config.yaml
arch: "dit"
horizontal_flip: false
text_encoder_norm: "rmsnorm"
text_encoder_activation: "silu"
text_encoder_head_dim: 48
text_encoder_bias: "all"
text_encoder_dropout: 0.05
text_encoder_positions: "learned"
hidden_act: "squared_relu"
epochs: 1.4
adamw_weight_decay_other_params: 0
Rows from expert 8 of block 11 of the denoiser, named by matrix and row number. Rows with one number belong to one neuron. Each number is 500 + 40 x the weight over its row's rms, rounded and kept within 0 to 999. All counts start at 0. Numbers have three digits each. After the name is the row's rms in percent of the matrix's.
# up: expert up (model.blocks.11.mlp.up, 16x96x192), inputs 0-95
# down: expert down (model.blocks.11.mlp.down, 16x192x96, transposed), outputs 0-95
up.50 091:512507467544516446516525556533472556586516516445617472555484470513481531449502459526495513450465489540551543433561528466498492547496513431463454579465492496594531580549549556468491441505569492497517500475438429429527504443449492538473457495515476484533538439487461487486500536541481506496
down.50 093:481471503484530451483511432568499532491517601542539498462504508532506482491546426532521555475611472481532516524538439485512494429431425485519414425456592496476477453533484523476467503453487448526472487402535531535546523550465477510448457504488531475510444541471528436464525442558488496434
up.51 099:505525476535512503462540526565552417536472506594386497520476504476504564510501477550542495532543543510483441488486490574533531517529502569491488520510553542479491468494438545504566469517565517473509476497527500540623485456532479524506483520503460424487543531563489475522489495550481475528
down.51 098:443513493508501474454516509528489496450457475496514554521492494485463498526565544459577430492460439542508577549532495462472424496477478473497526455553518433496491541573575474501565492483515480431503598474554466505499522455573519512470471543426492497507505523513544469457538576488440499500
up.52 101:437551519543479475461576595477517484464481505410451577509503481432463507514427490512490535487515495530479513540454468487487595481481475454463531522567506530491547565468439538542552435424510530481526469464563533514462471491509528460527526430470451568520507520458473528502455519535558498576
down.52 105:507527523412498505489542509530531427491481564493495566493470442480504422508500475490472513536516461512559530481440455501491563434496514486505536488496486506469500538550487534503487499553491537484478525489476569478483523475556538546486506448431409530576462447453468499509541473516463523473
up.53 092:518500400503487485531488510527524524476528483492504495490512538520547467523499470483427526533515453488557500491492490520533436527503594506468480523524473434432429521479477518554492496456601551554518473531383511535478538479476531499490519531577470497464524580513505506440605465592476531460
down.53 091:520505514513484433515513554524558494528486462478454420502565459482514505523465438447476595490516531506527501499480488557416479451582517510559545520537450518523444479468538536566496583456576599588547502498397549538468483513466500504438482501559452446518448491503471511528516444535498526542
up.54 100:518525542549497426532485544529505548498485518525576501462484457496438443465492469447482528483438483544479592466560545591486487563469511437490486504549496460505447495507566509422538522573501456521569498523494579550521452516509525419545514520434492513483564503492575456541518565412552499500
down.54 103:438470544520395482431480488552456561460489455466466494494451474507503476503522411479552520520538532538522430561423463533498457559520521508519447443503526539525521500497515461463473581443486499519486542514478512495479519502516516514552482479529552432515507478541429441488448473530472453490
up.55 085:486487527480424477459539528524498452507548502555470510451529470600458574491435503481442470516543557494538430503514450488547524504576481566501487446543453516506517530417491551549581489467445469547413460457522475502464485559510528491543509561520562549483498476509417510511502536475507558490
down.55 099:420477471464573520538534579494529544481438465487483483494474477477557507458509446499530486505526510490513508519497502630473503484520538392479565474439442448512528510508496440473392528471445517471552446518477514440448509507480483470459521519489479490515488541495527460431454472520485489501
up.56 097:432465469492493577428514548504486498530487476462530462498461494492535517544545440523483453525460463505531484494510472455515485454447536411479508501434525544536524484593522503516494555496476520542425502531519505555557553496495476491421476467471492438425548493401532486545513522429497495461
down.56 098:534513439476534555537482530493502531531490534537535505498486516496512501547510524518442443570556502458470464453527439538440445430535549456542546435490502535553555403462490478482518481547442580464543542504546517503554556480556488500535556515524510532477485441475440495476503464460472517553
up.57 095:484436508493473465477485457509440505494492501560586488536513539477477560551481551511503514496516467503433556455528506519532516510519475470542476513411504539561521526513549557511564512507506598522489481443411507541492436528495526454442473477488528510469526519497521530485477499509460495549
down.57 098:569492477545531585547481489561536526581484509545507476488482573556460509495491486500504517534482576538609528455516499496465445482459452546433490493527535544519534531578499478509428541401510469462495542554543439478461535428485490486508521567476448495517504473487457479465509457431551508531
up.58 091:494474501482529494471459495488551521531561441470554453543473432497473527509497486544579441501423509569508501505480457468560573496461546490414518523487473468471449568492516457424533494513450457437482458471496507521537504447478499472582494458552496518513531534520555453473493460618570535502
down.58 110:474526517477540444463431522476502528496450460497537531428462525498517480520462538382456565563541412451506536512527559513480528578522478487531535496497526471423513506535498532518526539561491482456567554485482516563444449468533562506478505489466555484521415478565521437495476532484462531511
up.59 096:548516511543412520498518471477552507527469498567478515495509500595484470492471549566443514529468463510490531411494503509486487522529482463545420512505480497491463569472447527474469439393502493535516484535457529514450546506529499520462497531549515551544504428513505437521555478609524503469
down.59 097:487533553440547476473463511434586509509469503547470416494550492472474468408525457503497541536529552535458500522463487545460500407491465456429569511475469504558447573446559568496478513573492450459500474521430480452469470490507427485518563469495488563448507494503445503509527463504480500463
up.60 119:556553460506438506526487560566490509497524486518526433459501503483462519546514493416443476499535500452477532484532504531467535563470494511452514529481465517408456522489451538496542444516509509604520468520401523481475518467532518427503491500527527558526483476531487564486518507521523518494
down.60 122:514473589496520506552535559490491509491498501516514462461503497538487484495492515541489555533535532477500508509471478527471458441473496509524473542495543480444432500456503513547453501482488459587548519560380543471445412501474521561492532468550491392524459492515460407463487510552480472517
up.61 099:477459517482527507473442490578488544489494480499450547502464529585486507463522412579499510506504582543538459513532466373492477445514480602557487518444453524545461494597480487558521540492502454582503479476496483448437503467486536495535519549529479495537450456445508503560541486466431489474
down.61 101:501493464522587511496513491461513567514470475511552484543521525407560535550529548435526529540499498459494467474481486546489504549515515520538494506469463523498539458426548459463536474470547441481539581389541470494507479565529520543471558523529474459415519488582444535553493528566472501501
up.62 096:506452530524553437542431509464481537502478488468551523499491593484589483457566568476502462468489525516534471526507484547464501450434493523492500481552480524495502472506523472446413534559397480522489555462487465492477510470478514511526463523519538511535493508443463512524473533514569529482
down.62 101:475504461455541497448458533468496451515479572525550471480494497528495507492496522496615527488492547514512486492458532519446550454589489474500420565448496569514493564453453541544525570482543531466532514472479513555448502504453501581490517508499503469514453505468454534592498502391482469516
up.63 083:454483520446469519504456569509498477490563404526433475502519498512491556524521494496428515511465469545556427492501458492561512555481494443514516502509554549483549497500501491471446514531406505552605543500487483549439463471480462422492541499514482470519466447474566521515435535521539510530
down.63 094:502500540513416454531461508518487475482368501472483464463493498433499542444513521541493550452535590477517523482565457490536498577560514553489481538482464440548556478519423521484515524474453512553471468471477480554547553461526432531522481462461469520467554575522510560486499460518487465508